A small image classifier, trained from scratch.
Training: muon at rate 0.014, batches of 512, held-out accuracy 100%.
Data: trained on made-up road signs on poles, 245000 training examples, 16.7 epochs.
Rows from block 3, named by matrix and row number. Rows with one number belong to one neuron. Each number is 128 + 32 x the weight over the matrix's rms, rounded and kept within 0 to 255. All counts start at 0.
# u: gMLP up (value half) (model.blocks.3.mixer.u.weight, 336x256), inputs 104-155
# v: gMLP up (gate half) (model.blocks.3.mixer.v.weight, 336x256), inputs 104-155
# out: gMLP down (model.blocks.3.mixer.out.weight, 256x336, transposed), outputs 104-155
u.228 [128 147 128 128 128 128  90 140 127  45 104 128 111 128 106 165 114 128  72 187 128 181  89 169 128 142 171 153 113 128 128 148 128  66 123 128 128 101 128 115 155 135 130  94 128 128 149 128 146 128 144 119]
v.228 [184 117 128 109 126 155 182  97 178 170 113 112 104  90 128 128 103 156 128 114 159 128 135 125  77 128 106 128 163 128 128 142 128  96 184 125 128 128 128 116 115 128 180  59 128 103 190 128 147 128 128 155]
out.228 [119 128 128 143 128 111 121 154 122 130  90 128 128 128 161 188 128 137 128  85 128 126 156 128 188  90 135 145 128 128 173 107  84 149 155 160 128 143 128  81 128 128 128 142 128 128 110 128 126  93 128 117]
u.229 [128 155 142 128 100 128 128 103  44 128 128  97 195 128 128 128 128 119 128 128 211 173 130 128 128 128 128 137  65 196  75 128 131 128 128 112 128 136  89 117 128 151 116 128 159 128 107 172 170 128 128 122]
v.229 [128 128 128  90 161  86 171 128 128 110 128 102 128 210 128 128 144 183 182  86 142 128 128 171 128 120 128 200 119 144  68  79 161   0 128 126 142 128 129 119 128 128  85 128 128  66  88  95 128 128 128 173]
out.229 [ 59 107  65  55 115 128 163 122 149 128 102 128 128 128  90 152 180 162 142 144  98  86 100 128 185 128 108 108 131 141 125 128 128 114 107  84 135 128  67  99  85 128 144 168 128 123 156 101 160 128 127  83]
u.230 [160 128 132 110 117 161 130 126 140 128  63 128 176 128 184 128 128 128 128 126 128 128 206 148 128 135  79 171 109 114 128 128 128 128 155 118 121 128 108 128  93 124 134 154 128 128 156 132 137  92 132 173]
v.230 [132 114 134 128 128 108 128 111 128 128 113 128 131 128 154 129 126 149 128  93 120 128 117 128 156 128 157 157 128 114 141 116  89 141 128 128 128 128 140 111 109 128 160 154 128 142 103 129 140 128 128 114]
out.230 [159  98 128 128 128 128 151 128 116 108 146 182 128 128  79 103 123 125  85 132 128 128 129 102 154 144 128 128 176 128 168 128 128 130 168 125 145  79 128  73 179 128 128 112 128 128 117 149 100  90 112 111]
u.231 [128  95 128 128 191  86 150 128 128 167 191 148 103  59 128 128 128  86 128 110 128 128 128 158 128 128 128  76 118 128 106 137 199 128 183 128 114  81 128 169 129  98  85 128 128 110  87 133 145 124  89  85]
v.231 [144 135 170  96 128 144  93 177 157 128 128 137  73 124 124 128 117 114  37 128 155 170 128 128 128 158 106 137 128 128 117  99  64 166 107  55 229 153  87 117 186 133 125  48  61 180 144 207 123 122 108 128]
out.231 [ 56 177 128 152 115 150 128  90 130  95  85  72 147 189 159  93  89 184  85 128  58 101 121 128 128 128 144  81 128 107 132 126 128  96  85 118 128  81 166 121 132 141  29 141 108 128 195 105 192 135 138 128]
u.232 [ 99  63 179 169 108 128 158 128 128 105 158 163 128  85 183 128 150 117  74 123 132 106 125 211 128 151 128 146 158 128 128 128 146  99  63  68 128  68  69 128 128 178  97 152 107  91 128  53 116 129 134 128]
v.232 [131 128 158 184 150 182 118 115 149 154 168 137 128 139 128 145  88 128  94 103 128 146 128 126  82 105 128 128 128  80 128  71 123 128 164 111 133 128 200 128 176 123 103 124 134 128 163 114 166 143 119 118]
out.232 [138 128 126 128 132  73 171 128 128 124 128 128 128 175  88  65 151 206 156 128 128  96 104 128 120 113 128 167 148 148 169 116 172 128 111 124 104 143 128 119 181 159 128 135 150 128 191 154 128 128 128 128]
u.233 [165 128 114 128 112 128 128 128 125 128 128 161  81 200 128 128 128 128 128 116 179 176 128 101  95 148 137 128  87  90 164 121 128 128 103 128 157 111 128 141 131 126 186  96 129 186 174 128  50 155 156 128]
v.233 [162 130 200 128 128 164 158 128 128  96 114 129 212 128 110 128 174 116 128 150 128 155 171 128 128 128 184 154  59 128 153 149 158 167 141 128 166 169 128  78 128 135 119 149 128 128 120 128 123 128 118 112]
out.233 [128 128 162 189 124 119 126 128  71 128 128 171 159 128  57  85 127 159 204 128 210 127  68  73 109 163 128 144 105 216 139 132 113 180 145 128 210 128 155 128 171 128  66  92  87 148 137 128 128  96 163  86]
u.234 [168 174  80  79 168 115 117  97 133 126 103 128 165 149 161 103 108 179 157 128 128 179 128 162 152 128 157 142 186 170 128 182  55 160 153  62  60 128 147  21  48   9 128  98 128 116 197 128 149  92 128 167]
v.234 [153 218 128 124 216 128 128 125 155 141 128 164 114 109  78 128  97 115 128 168 235 154 103 111  88 151 128 126 128 161  98 104 108 151 107 139  17 163 104  15 122 155 117 153 128 142 151 178 128 110 140  61]
out.234 [102 118  97 160 128 212 119 163 126  58 128 181 154 115 112 128 115 132 128 125 128 128 188 142 175 128  53 174 177 128 128  73 128 128 150  84  74   0 128 128 155  62 130 183 128 134 139 156 103 171 123 128]
u.235 [ 81 109 129 113 188 128 131 122 128 128 133 128 156 113 148 103 108 128 128  92 128 136 133 128 139 128 172  76  88 109 169 131 128 111 201 173 128 120 128 128 128 110 110 108 153 114 150 112 128  67 129 128]
v.235 [141 128 131 152  75  72 128 128 206 118 147 128 153  86 128 187  89 159 128 169 121  92 122 128 153 117 110 112 130 128 192 110 106 128 112 128  80 128 128  69 198 174 128  66  98 149 128 128 128 108 146 101]
out.235 [139  97 163  76 118 133 128  95 169 163 154 121 110 152 128 212 143 206 169 108 114 128  92 125 130  91 128 117 128 131 121 176 133 128 137 220 128 160 113 140 125 169 128 128  82 128 128 128 120 133 118 150]
u.236 [104 128 100 118 159 101 128  96 128 128 217 128 128 101 128 158 128 119 128  69 118  92  92 133  59 128 138 134 170  87 110  73 133 128 128 168 128 128 128 128 151 164 128 174 160 174 128 105 130 149 128 123]
v.236 [128 174 133 121  55 128 154 128  89 190 108 120 128 128 181 126 179 156 152 128 128  78 128 104 104 128 114  34 177  93 110 108  94 106 167 137  88 143 128  88 168 128 128 128 128 169 128 143 105  75 111 128]
out.236 [128 100 128 128 127  95 113 128 138 103 128 171 128  86  92   2  86 104 144 192 152  78 172 175 128 128 175 173  81 128 115 148 128  67 198  84 152 127 105 151 191 128 128  80 199 107 128 128 128 105 128 145]
u.237 [107 128 147 128  94 170 111 118  81 188 175 128 162 128 128 110 149 115  91 152 138 128 156 131 155 105 153 143 103 128 127 124 132 150 119 120 195 128 102 128 128 163 117 128 128 128 133  90 113 128 141 128]
v.237 [111 153 129 132 130 101 110 138 128 138 154 144 146  88 128 128 177  93 139 138 102 117 164 128 113 133  84 151 109 123 128  78 127 152 102  90 175 147  93 128  50 107  88 109 130 105 127 128 128 128 136 145]
out.237 [158 159 142 117 124  94 103 132 136 123 139 128 123  70  80 138 116 196 121  69 147 128 128 129  82 118 128 158 137  84 154 138 128 149 128 162 142 205 135 150  99 128 110 133 149 180  82 117 151 139 128 128]
u.238 [129 139  79 144 211  88 128  78 110 129 107 101 160 128 127 141 135 158  70 128 119  93  91 156 117 128 102 115  84 128  77  44 133 108 120 128 129  33 174 130 147 154 128 128 162 128 130 128 177  75 169 128]
v.238 [128  59 128 155 128 142 168  72  93 137 144 146  81 187 128 167 128 128 128 128  57 173 164 128  97 128 111 100 181 134 111 180 110 184 166 128 128 171 134 128 177 128 128 110 126 137 109 128 156  93 148  70]
out.238 [128 116 128 194  77  64 169  37  68 156 213  47 140 129 114 160  84 202 128 114 128 144 128 142  68 162 128 128  67 128 125 123 112 143 201 154 123 114 137  93 128 128 135 128 128 128 161  82 128 128 147 128]
u.239 [152 128 128  64 228 128 133  77 198 128 128  96 122 114 103  83 128 152 146  60  96 121  94 128 191 103 105 128 128 128 113 127  63 177 128 128  64 113 128 157 101 128  83 134 151 159 114  94 128 128 128 128]
v.239 [144 145  72 116 123 128 121  69 132 127 111 128  79 159  88 128 128 142 155 128 128 116 128 128 143 208 128  91 181 168 144 145 173 136  34 146 132 118 156 171 156 197 128  60 204 171 174  86 156 128 113 208]
out.239 [128  87 139 128 167 170 128 224 111 154  72  60  79 129  80 128 128 104 163 128 192 200  58  62  72 186 147 186 128  89 111 161  97 159 109 127 127 128 117 164 128 212 128 157 128 107 158 128  90 128  93 137]
u.240 [131  93 124 128 128 128 154 143 122  99 139 128 130 140 128 149 137  87 128 128 128  57 161 128 114 109 128 128 125 123 128 128  70 159 128  81 153 132 128 182 128 100 164 128 149 137 128 128 136 156 164 107]
v.240 [130 133 145 124 128 128 103 114 120 125 128 113 117 128 117 128 128 108 125 128 170 128 139 128 128 122 112 128 162 128 128 143 135 128 112 151 128 153 128 128 140 103 150 134 160 128 113 135 128 116 128 130]
out.240 [128 128 135 173 137 144 169 142 143 114 101 163 128 128 128 128  89 152 155 128 128 107 118 128 128 147 128 118 128 128 128 101 177 128  90 128 128 105 110 121 128 111 100 128 134 116 128 128 154 164 120 128]
u.241 [ 84 135 160 186 116  73 127  83  69 128  63 188 218 150 130 152 155 128 143  69 128 129 109 128 141  99 145 128 142  95 128  76 128 172 128  89  87 123 130 113 128 124 128  82 237  95 178 136 189 155  84 128]
v.241 [128 128  90 176 128 156 128 179 123  94  97 100  74 164  93 128 128 128 128 128 181  87  99 152 160 172 136  71 142  51  93 128 142 128 185 108 134  23 128  91 143 128 174  75 128 117 128 137 208 128 128 110]
out.241 [142 177 128 142 163 150 131 148 170 128 157 128 128 128 128 128 128 190  84 120  64  90 193 155 128 128 100 128 128 128 128 101  88 128 159 135 128  71 152 189 128 128 128 167 135  71 135  97 208 156 111 152]
u.242 [136 133 128 149 143 128 109 139  81 128 151 128 111 100 101 162 128  62 153 128 101 115 144 128 108 167 156 114 112 128 128 175 128 127 128  93 128 177 134 151 118  85 178 128 128 128 159 133 128 163 128  68]
v.242 [128 135 148 128 143 128 142 118 128 105 128 142 150 128 134 110 110 128  62 105  73 103 128  89 166 128 148 111 128 153 128 128 103 180 129 115 144 136 188 179 135 128 166 168 135 142 125 115 131 170 174 124]
out.242 [146 116 158 128 135 114 128 101 104 107 153 101 163 138 148 106 128 128 128  96 128 128 128 151 145 128 114 128 104 163 161  75 128 104  84 150 170  80 155 175 119 128 151 167 128 113 128 103 128 135 136 144]
u.243 [ 82 173 128 111 151 126 139 168 141 144 110 200 128  66 120 128  73  95 117 116 131 128 124 143 128 171 192 128 119 145 132 128 128 115 128 128 128 128 131  75 108 141 170  91 128 101 129  92 104 128 158 128]
v.243 [128  61 101 141 115  99 155 128 157 115 107 117 123 103 141 128 155 152  93 132 138 128 128 128 109 149 128 128 120 187 128  97 128 163 127  85 128 161 128 128 128  82 128 148 128  72 134 196 151  79 128 153]
out.243 [128 121 105 128 128 128 142  88 133 138 128 128 124 128 158 122 130 175  99 103 165 169  96 128 120 128 133 129 185  98 119  86 113 131 102 127 104 128 128 147 128 113 169 107 128 152 128 128 128 128  97 128]
u.244 [159 128  68 128 128 101  86 188 150 128 150 146 128 128 128 128 124 174 130 119 115 128 173 128  59 128 141 166 128 187 128 165 192 139  86 111 102 128 125  33 115 157 187  39 128 128 174 132 128 122 125 137]
v.244 [ 83 128 131 128  93 128 158 128 136 128 105 106 105 145  94 102  80 128 111 128 205 128 171 128 128 128 116 159 128 128 128 117  95 189  80 128 112 156  73 150 128 128 128 116 130 128 183 128 128 128 132  81]
out.244 [137 128 183 128 104 146 177 114  89 157 128 128  38 114 128  77 173  87 123 106 124 168 176 176 159  90 173 128 200 128 128 131 128 113 173 161 136 117 162 130 194 128 133 128 122 133 116 158 128 128 127 182]
u.245 [181 130 132  69 100 128 141 117 178 101  90  86 128 121  95 114 158 155 204 150  60 128 135 130 105 106 128  69 160 126  78 139  75 167 139 143  36 157 146 145 128 101 131 148 128 124 128 128 115 128  85  86]
v.245 [ 98 128 145 124 128 245 217 121 103 128 144 222  58 117 205 151 128  95 101 128 128 195 163 205  58 128 128  84 119 136 121 235 152 107 134  97 159  63 128 115 116 115 143  63 103 128 129 137 153  25 126  88]
out.245 [ 64 143 128 128  50 118 160 128  77 175 128 128 128 111 128  55 128 128 118 127 198 146 174 142  99  75 180 128 115 128  79 201 128 141 128 128 151 105 128 185 145  71 179 156 189 134 162 128 110  54 162  83]
u.246 [117 128 110 141 176 132 150 178 128  96 175 128 128 125  94 178 175 219 128  57 128 150 169 128 103 178 146 128 128 133 128 236 128 210 128 128 128 110  80 128 105 128  68 151  59 128 186 180 120 203  62  72]
v.246 [165 128 112 128  68 144  85 128  90 128 128 136 101 181  80 139 128 127 128 174 153  90  85 128 108 128 160 128 128 128 128 128 176 118 128  61 128  76 134 135 128 128 112 128 128  89  66 196 178 124 128 128]
out.246 [153 107 215 128  96 122 128  74 181 160 102 157 128 128 168  30  47  89 128  79 135 128  76 128   9 150 151 119 229  85 113 104 134 164 128  49  74  42  81 159 191 115 143 144 128 107 128  70 128 177 128 108]
u.247 [107 123 155  88 128 186 128 164 112 100 128 133 149 128 128 128  97 159  89 152 128 128 130 122 126 154 147 134  84  90 128 180 124 128 137 135 119 128 142 145 135 139 137 133 175 155 128 141  67 154 107 150]
v.247 [143 135 128 128 128 128 128 165 128 110 140 117 128 106 128  91 128 114 120 128 128 154 128 118 128 156 128 128 104 128 128  98 110 128 153 128 103 124 162 103 133  80 161 149  99  69 128 106 141 168 128 128]
out.247 [162 118  77 128 128 117  73 124 117 150 115 108 128  90 137 188 163 128 153 150 128 135 148 172 140 114 124 128 113 128  75 128 117 128 128 128  76 128  79 128 166 128 172 107  99 101 128 128 134 128 128 115]
u.248 [141 128 112 129 110 149 125 169 170 193 227 156 128 128 128 160 128 118 139  27 128  97 123  52 128 140  91  75 203 114 108  91 185 190 153  79 128 172 162 128  69  69 128 128  55 173 128 159 152 115 142 143]
v.248 [ 19  95  66 128 156 128 192  99  94 199 128 128 207 198  82 117 128 151  89 141  82  44 128 100 106 121 165 128  42 126  98 128 167 224 125 128 162 141 128 149  87  57 206 117 128 173 108 166 199  91 115 128]
out.248 [151 128 128 133 119 151 178 128  64 135 151 144 121 156 179 159 128 148 128 128 109 254 128 151 161 112  82  65  82 103 130  71 156 190 122 128 128 140 209 162 218 137 133 126 163 144 147 128 152 128  67 192]
u.249 [128 157 169 160 128 134 108  91 128 128 151  24  99 148 128 128 162 128 124 139 119 128 128 139 120 156 147  95 128 118  85 128 128 128 133 123 151 104 162 118  90 128  83 139  54 139 188 114 128 167 128 128]
v.249 [ 96 188 122 158  99 128 121 112 128 104  93 105 128 122 152 128 122 114 128 140 128 128 128 159 154 134 118 128 128 128 124 130 128  96 128 114  59 104 147 143 157 110 100 128 128  78 128 112 123 113 128  79]
out.249 [123 128 128 104 158 140  99  97 118  98 117 128 128 122 141 128 128 152 103 168 105 128 167 142 128 122 148 145 140 128 128 173  82 199  68 190 132  86 128 123 128 128 160 137 104 132 128 119 128  69 103 128]
u.250 [128  84  97 102 128 128 160 129 128 140  91 128 120  87 128 143  68 128 169 147 208  98 100 131  91 128 114 182 131 110  86 162 151  94 126 122 148  72 128  56 225 128  64 125 128  67 128 155 113 155 160 155]
v.250 [128 166 143 191 128 117 110 128 128 128 105 124 145 128 123 130 116 109 128 131 129  95  93  79 167 128 134 109  97 125 149 113 117 109  58 173 170 128 117 128 128 137 108  78 124 107 128 128 128  94 154 140]
out.250 [158  89 105 128 147 114  87 157 218 205 128 205 104 121  95 129 132 128 100 152 128 128 127 128 131 140 128 128 164 175 128 127 155 128 128 141  78 128  67 128 103  99 156  98 178 128 145 111  98 156 112 168]
u.251 [ 83 128 156  78  94  76 232 128 133  97 106 117 152 137  68 128 122 164 130  47 128 157 101 134 148 128 216  72 128 180  86 167 177 128 187 177 128  97 130 156 128 151 141 121 128 130 128 128 168  85 168 195]
v.251 [ 92 150 128 128 134 167 107 128 128  79  70 106 109 131 140 170 128  83 128 116 140 128  81 117 199 166 167 128 133  65 122  40 119 128 148 161 128 136 128  93 160  98 128 128 145 135 156 128 167  93  67 149]
out.251 [116  86  98 111 128 141 119  84 128 128 163 117 128 128 152  90  95 129  96 128 152 136 128 128 153 149 151 160 191 117 115 111 159 106 144 128 128 136 132 128 128 226 128 115 113 176 163 128 103 215 159  97]
u.252 [ 68 128 110 164  72 199 128 107  80  65 124 128 128 172 124  85  80 148 128 125 139 122 106 209  89 155 128  89 118 149 109  86 208  81 163 168 126 130 128 125 138 157 147 128  60 128 172 120 111 128 118 184]
v.252 [ 91 104 128 130 119 139 128 128  67 141  59 128 149 128 139 120 126 194 199 128  13 136 121 128 128 159 128 128 141 128  81 177 133 128 168 152 128 100 121 128 144 128 110 156  34 197 157 174 108 143 129 208]
out.252 [128 164  75 150 104 113 150 132 128  84 144  61 128  96 128 128 125 128 228 128 128 128 149  81 105 124 128 169 213 128 128 250 118 162  83 127 183  80  61 192  83 128 128 108  62 199 128 132  86 103 137  94]
u.253 [154 128 128 128 218 147 128  77 153 161 130 128 109  39 137 111 156 128 155 128 117 120  53 176 124 128  70 173  69  95 191  83 128 128 140  85  23 136 171 180  80 135 120 160 128 127 128  73 128 128 133 164]
v.253 [128 128 136 128 195 216 128 172 228 103 108  99  84 128 128 143 142 138  86 148 128 128  85 128 125 128  83 191 128  89  80 128 128 200 139  48 102 128 128 107 116  94 111 128 128 125  89 145 163 128 147  85]
out.253 [113 144 194  76 110 182 148  96  91 128 128  77 128 164 116 130 128 204 141 119 128 111  91  99 119 148 115  99 128 150 102 172 128 116  69 128 169 128  23  64 107 128 156 132  90 145 128  73 133  97  95 136]
u.254 [127 105 189  88  94  75 233 128 128 128 108 140 117 138  65 147  95 111 128 217 116  97 226 128 140  74 125  75 133 158 128 128 128 111 150 145 128 103 152  58 140 128 128 128 163  91 198 131 128 113 156 118]
v.254 [167 128  49 138 128 128 128  96  86 128 128 150 128 128  77 128 128 128 172 128 122 141 156 128 125 109  33 167 128 138 150 159 144 131 157 138  98 142 130 137 150 128 128 115 110 186 128 137 155 158  38 128]
out.254 [157 128 148 195 186  90  63 113  58 141 139 128  30  92  77 128 147 165 128 168 128 128  91  83 102  68  68 161 128 128 239 128 121 106 124 128 128  85  70 124  59  94 128 180 125 122 128 128  43 212 128 128]
u.255 [128 128 128 120 128 128 128  90  76  41  99 128  47 128 125 136 128 128 113  83 164 130 106 128 128  93 128 190 125 175 135 128 175 176 176 147  84  74 133  88 170 128 111  87 218 152 128 132  63 123 158 171]
v.255 [116 128 130 145 120 162 108  74 128  96 237  62 149 188 128 137 143 128 162 111 120 178 169 145 151 128 113 128  96 128  99 128 169 164 105 126 165  83 133 117  57  57 133 128 128 128 145 144 128 123 195 157]
out.255 [120  66 128 128  35 128 126  90 104  95  96  56 128 102 128 179 202 128 128 112 128  72 128 128  99 128 128 183 128 130  78 128 160 129 101  99 138 112 132  76 159 128 128  88 154 128 172  47 196 128 124 129]
u.256 [106 119 156 154 128 140 119 128 128  91 128  92 153 150 148 174 128 128 151 124 128 123 206 128  79 164 131 128 128 128 157 128  94 153 112 128 111 128  98 128 127 118 128 118  22 141 153 128 143 128 181 155]
v.256 [109 188 166 128 128 122 128 128 128 128 128 128 139 114 128 105 136 128 152 134 128 104 123 128 128 156 157 128 128 112 129 128 128 128 128 128 113 128 140 101 150 112 128 128 128 148 131 128 161  94 137 128]
out.256 [128 128 107 128 148 128 186 128 119 150 106 128 128  93  81 134  84 116 128 177 128 128 128 134 129 128 123 128 154 128 128 128 128 103 128  98 164  79 160 113 128 147 128 152 128 128 128 128 140 129 111 121]
u.257 [128 128 155 152 128  92 125 128 160 117 126 110 100 128  84 120 156 128 161 195 193 128 159 121 172 128 128 127 110  70 155  90 144 164 128 100 132 104 168 127 128 128 205 128 128 130 101 213  56 160 124  69]
v.257 [125 149 155 137 128 104 128  75 128 103 171 128 128 128 130 128 147 138 172 128 191  63  98 207  69 128 183 128 128  98 105  93 164 183 128 126 101 115 119  83 104 105 128 128 128 114 128 128 128 214 144 172]
out.257 [138  78 111 128  83 172 177  94 128  26 174 109 128 128 128  82  88 167 128  96  81  99 201 128 198 128 128 108 144 128 154 142 130 178 166 128 128 128 199 170 128  98  59 121 128 133  72 164 170 128  66 120]
u.258 [128 166 127 138 133 115 126 128 145 128 114 143 118 114 134 102  85 137 128 128 128 121 128  66 152 128 128 107 128  82 236 128 151 152 139 149  75 109  83 115  77 128 128 128 128 128 140 145 119  97 149 201]
v.258 [128 121 128 128 198 123 128 128 128 182  78 128 137 174 119 112 128 128 135 129 196 117 182 129  53  77 128 128 151 131  93 110 137 127  97 128  24 128 128 128  57 155 137 146 145 145 142 128 128 124 128 128]
out.258 [135 120 158 128 113 129 128 126 154 128 177 117 128  89  96 120 109 128  89 126 128 125 128  61 148  81 109 160 128 128 128  64 128 170  84  66  60 128 159 130 211 109  79 139 119 128 164 128 136 112 114 128]
u.259 [ 96  99 128 148 177 148 179  71 170 128 206 128 126  50 128 179 188 180 128 128 147  87  59 120 122 128 127 128 128 132 131 156 122 101 129 164 153 154 128 128 128  86 136 138 128 128 173 128 126 116 128 106]
v.259 [143 117  79  77 108 128 144 128 152 177  76 150 128 128 149 171 139 119 106 159 240  91 219 128 129 133 128 128 107 108 128 128 123 112 128 142 128 166 128 137  59 128  51 101  34 128 128 128 175 107 128 181]
out.259 [255 117 142 131  70 162 117  23 130 175 138  86  89 104 108 128 116 114 128 128 192 119 128 128  91 155 144 128 125 219 154 128 125  87  67 109 119 142 128 128 135 136 102 128 170 128 105 158  92 133 178  70]
u.260 [125 128 223 178 128 194 172 195 144  49  55 128 151 147 136  37 114  97  88 105 153 112 137 142  87 128 161 128 159 108 128 128  50 128 190 158 128 128 128 148  68 177 128 128 128  48 128 128  49 238 114 230]
v.260 [115 221 111  75 128 186 160 128 193 128 143 128 174 168  82  95 153 115 116  49 103 159 148 109  54 128 128  59 224 128 150 106 147 152 140  39 101  95 139 128 170 128 148 163 128 135 116 128 201 128 128 128]
out.260 [128 130 108 128 140 120 128  92 128 130 147 128 119 128 128 114 156  93  77 154  95 151 133 128 128 128 118 154  89 171 100 132 152 128 128 128 167  88 128 128 168 104 135 186 119 128 172 184 138 174 101 149]
u.261 [150 150  83  63 118 115 128 188 128 165 134 136  72 128 128 128 121 128 107 138 117 120 128 118 116 128 199 117 149 128 128 112 189 111 170 184 128  62 118 138 134 114 110 154 180 128 123 128 114 198 130 128]
v.261 [117 100 128 128 152 156 109 128 110 128 128 125 168 154 128 128  71 128 171 122  78 128  87 123 128 116 128 145  88 128  98 128 147  98 140  96 183 128 145 128 128 169  89 128 128 128 108  85 105 127  61 119]
out.261 [128 128  88 128 149 134 123 118 128 128 133  94 123  70 155 169 185 134  56 160 128 188 146 128  68 164 128 128 128 128 130 192 128 128 101 128  94 108  96 120 128 128 128 120 186 128 128 112 128 158 128  92]
u.262 [128 128 128 128 132 171 176 128 128 128 179  76 138 122 118 162 160 128 103 159 128 233 128  86 122 162  96 167 116 120 128 118 123 128 149 147 128 128  86 131 152 136 128 145 105 128 128  88 128 159 128 139]
v.262 [ 93 128 128 128 169 128 128 114 128 128  40 139 122 128 128 146 130 128  53 128  99 131  96 156 122 138 148 131 161 142 128 128 125 128 171 106 129 128 128 155  97 205  97 105 128 128  88  97 211 128 124 128]
out.262 [109 142 117 124 131 128 128 128  82 208 102 111 128 128 128 128 100 117 154 128 134  70 119  77  77 122 128 162 128 139 128  71 128 116 128 128 165 128  69  80 164  84 170 128 128 128 157 187 128 155 165 121]
u.263 [128 147 121 128 150 128 104 179 132 145 144  93 135 114 123 150 128  87 170 140 127 140 145 108 128 116 107  56 128  93 159 128 130  32 151 128 128 121 128 108  97 128 149  92 128 128 179 128  98 133 128 128]
v.263 [128 128 128 130 104 115 114 128 128 128 151 128 128 127  95 128 124 117 129 106 128 128 128 128 127  98 128 149 128 128 128 100 164 128 163 146 126 125 136 151 120 128  90 128 128 128 128 128 128 128 109 128]
out.263 [ 83  66  88 167 128 128 103 128 128 128 128 123  99  90 128 110 146 133 128 139 128 128 157 121 128 119 128 173 158 128 104 128 128 102 128 136 128 128 175 105 128  50 116 141 159 128 128 102 113 166 167 151]
u.264 [ 76 150 160 128  71  84  96 128 103 103 171 146 143  60 128  79 138 126 102 128  96 138 146 105 128 142 104 187 156 126 160 128 135 133 183 128 128 145 133 126  86 153  81 128 128  66 128 172 128 100 124 174]
v.264 [123 187 141 128 128 111 128 153 128 128 117  97 128 130 128 110 166 151 139 128 128 153 128 128  97 128 128 128 139 141  95 146 141 139 128 128 128  43  91 158 128  87 128 128 128 144 112 119 130 128 111 114]
out.264 [107 169 128 177 138 128 109 139 128  91 142 128  81 179 150 147 128 128 121 128 128 128 113 106 143 133 128  99 128 128 133 110  81 137 128 128 129 166 128 150 147 128 117 128  67 147 128  85 128 150  96  66]
u.265 [148 128  92 112 128 128  83 114 126 132 115 128 128 122 161  92 128 128  60  65 128  47 147 207 156 100 174 118 148 183 128  98 196 130 139 128 105 172 128 128 143  64 139  98 115 167 128 109 151 166 140 114]
v.265 [126 107 128 110  82  70 111  90 100 171 138 178  73 128 128 103 128 147 134  71 156 128  88  95 146 128 172 183  73 128 128 119  95  75 116 151  97 128 128 114  76  55 128 145 163 147 128 128 115 128 128 135]
out.265 [128 135 155 168 128 186 106 170 170 105  96 128 164 128 156 128 136  56 128 220 128 156 128 128  86  76 128  97 104 128  66 125 101 128 128  92 108 143  97 128  75 180 166 117 157 127 174 128 138 128 155  43]
u.266 [140 139 145  89 140 115 100 166 128 135 138 128 101  66 128 128 128 105 148 119  84 128 100  73 128  70 128 195 207 144 183 154  61 159 136 128 128 128 168 173 170 128 178  80 170  47 128 128 127 128 128 128]
v.266 [128 157 192 111 131 128 128  90  95 128 103  93  86  45 173 121 128 128  84 175 150  30 129 111 133  70 165 128 156 128  88  63  55 125 157  61  90 186 156  90 162 147 128 156 136 177 128 228 128 128 221 128]
out.266 [ 97 128 109  32 103 128 128 161  50 109  56 109 178 128 128 128 117  91 123  80 112 128 166 218 167 185  73 206  94 116  93 128 132 128  89 113  83 128 108 121 154 143 117 128  94 128 118  90 174 128  81 128]
u.267 [169 128 128 121 111 192 156 147  81 128 128 128 128 158 128 112 158 128 181 154 157  88 128 153  45 112 128 128  73 110 112 213 171  55 128 119 174   0 128 128 128 128 128  76 128  96 144 142 128 148 129 128]
v.267 [ 87 142 103 159 184 128 149 102 128 235 128 128 136  91 136 128 128 177 192 146 128 118  43 158  97 131 137 128  99  56 109  48 130  98 128 115  34  88  93  75 137  94 128 128  87  80  61 179  38 116 170 128]
out.267 [128 128 119  82 106 128 128 128 142 128 128 125 133 152  10 132 204 151 128 128 128 162 128 200 154 145 155 152  76 128 157  92 166 145  80 122 128 128 128 121 128  93 128  59 122 171 101 128 128 110 132 128]
u.268 [126 149 131 130 128 122 118 206  65 128 128 101 115  71 144  95 128 167  90 128 126  93 181 128 127 135  91 116 128 131 155 152 128 128 118 142 128 113 159 128 153  98 132 128 160 116 128 182 128 152 108 110]
v.268 [125 128 117  83 175 124 154 162 124 128 140 115 159 106 152 149 114 108 151  87 118 100 138 128 128 128 101 128 171 128  72 128 150 103 134 131 148 140 128 128 130 147 125 142 109 102 162 141  80 102 127 113]
out.268 [ 99 113  65 128 163 128 128 128 167 136 128 128 118 137  90 130 183  58 157 108 128 128  80 134 128 108 192  87 170 164 128 128 130 128 122 107 120 128 128  90 132 135 128 152 128  90 128 158 148 128 103 133]
u.269 [114 128 131 189 128 168  96 178 128 142  53 128  83  75  76 114 140 147 140 175 154 128  81 128 126 153 106  78 150 128 133  83 118 128 166 128 164 128 156  93 204 128  64 191 162  72 140 128 128 128 109 128]
v.269 [138 128 156 136 158  95 141 128 135 154  41 195 128 128 128 159 160 161 151 130 168 159 172 120 130 157 128 128 140  74  88 144 134 128 161 121 118 216  73 128 168 128  90 128  96 197 128 145 128 173 128 108]
out.269 [155  71 128 113 147 153 128 128 128 159 128 127 117 179 128 116 128 108 143 163 128 134  97 128 128 128 128 128 106 128 142 148 136 128 119 155 136 139 128  92 153 158  95  98 125 123 128 131 134 130 128 128]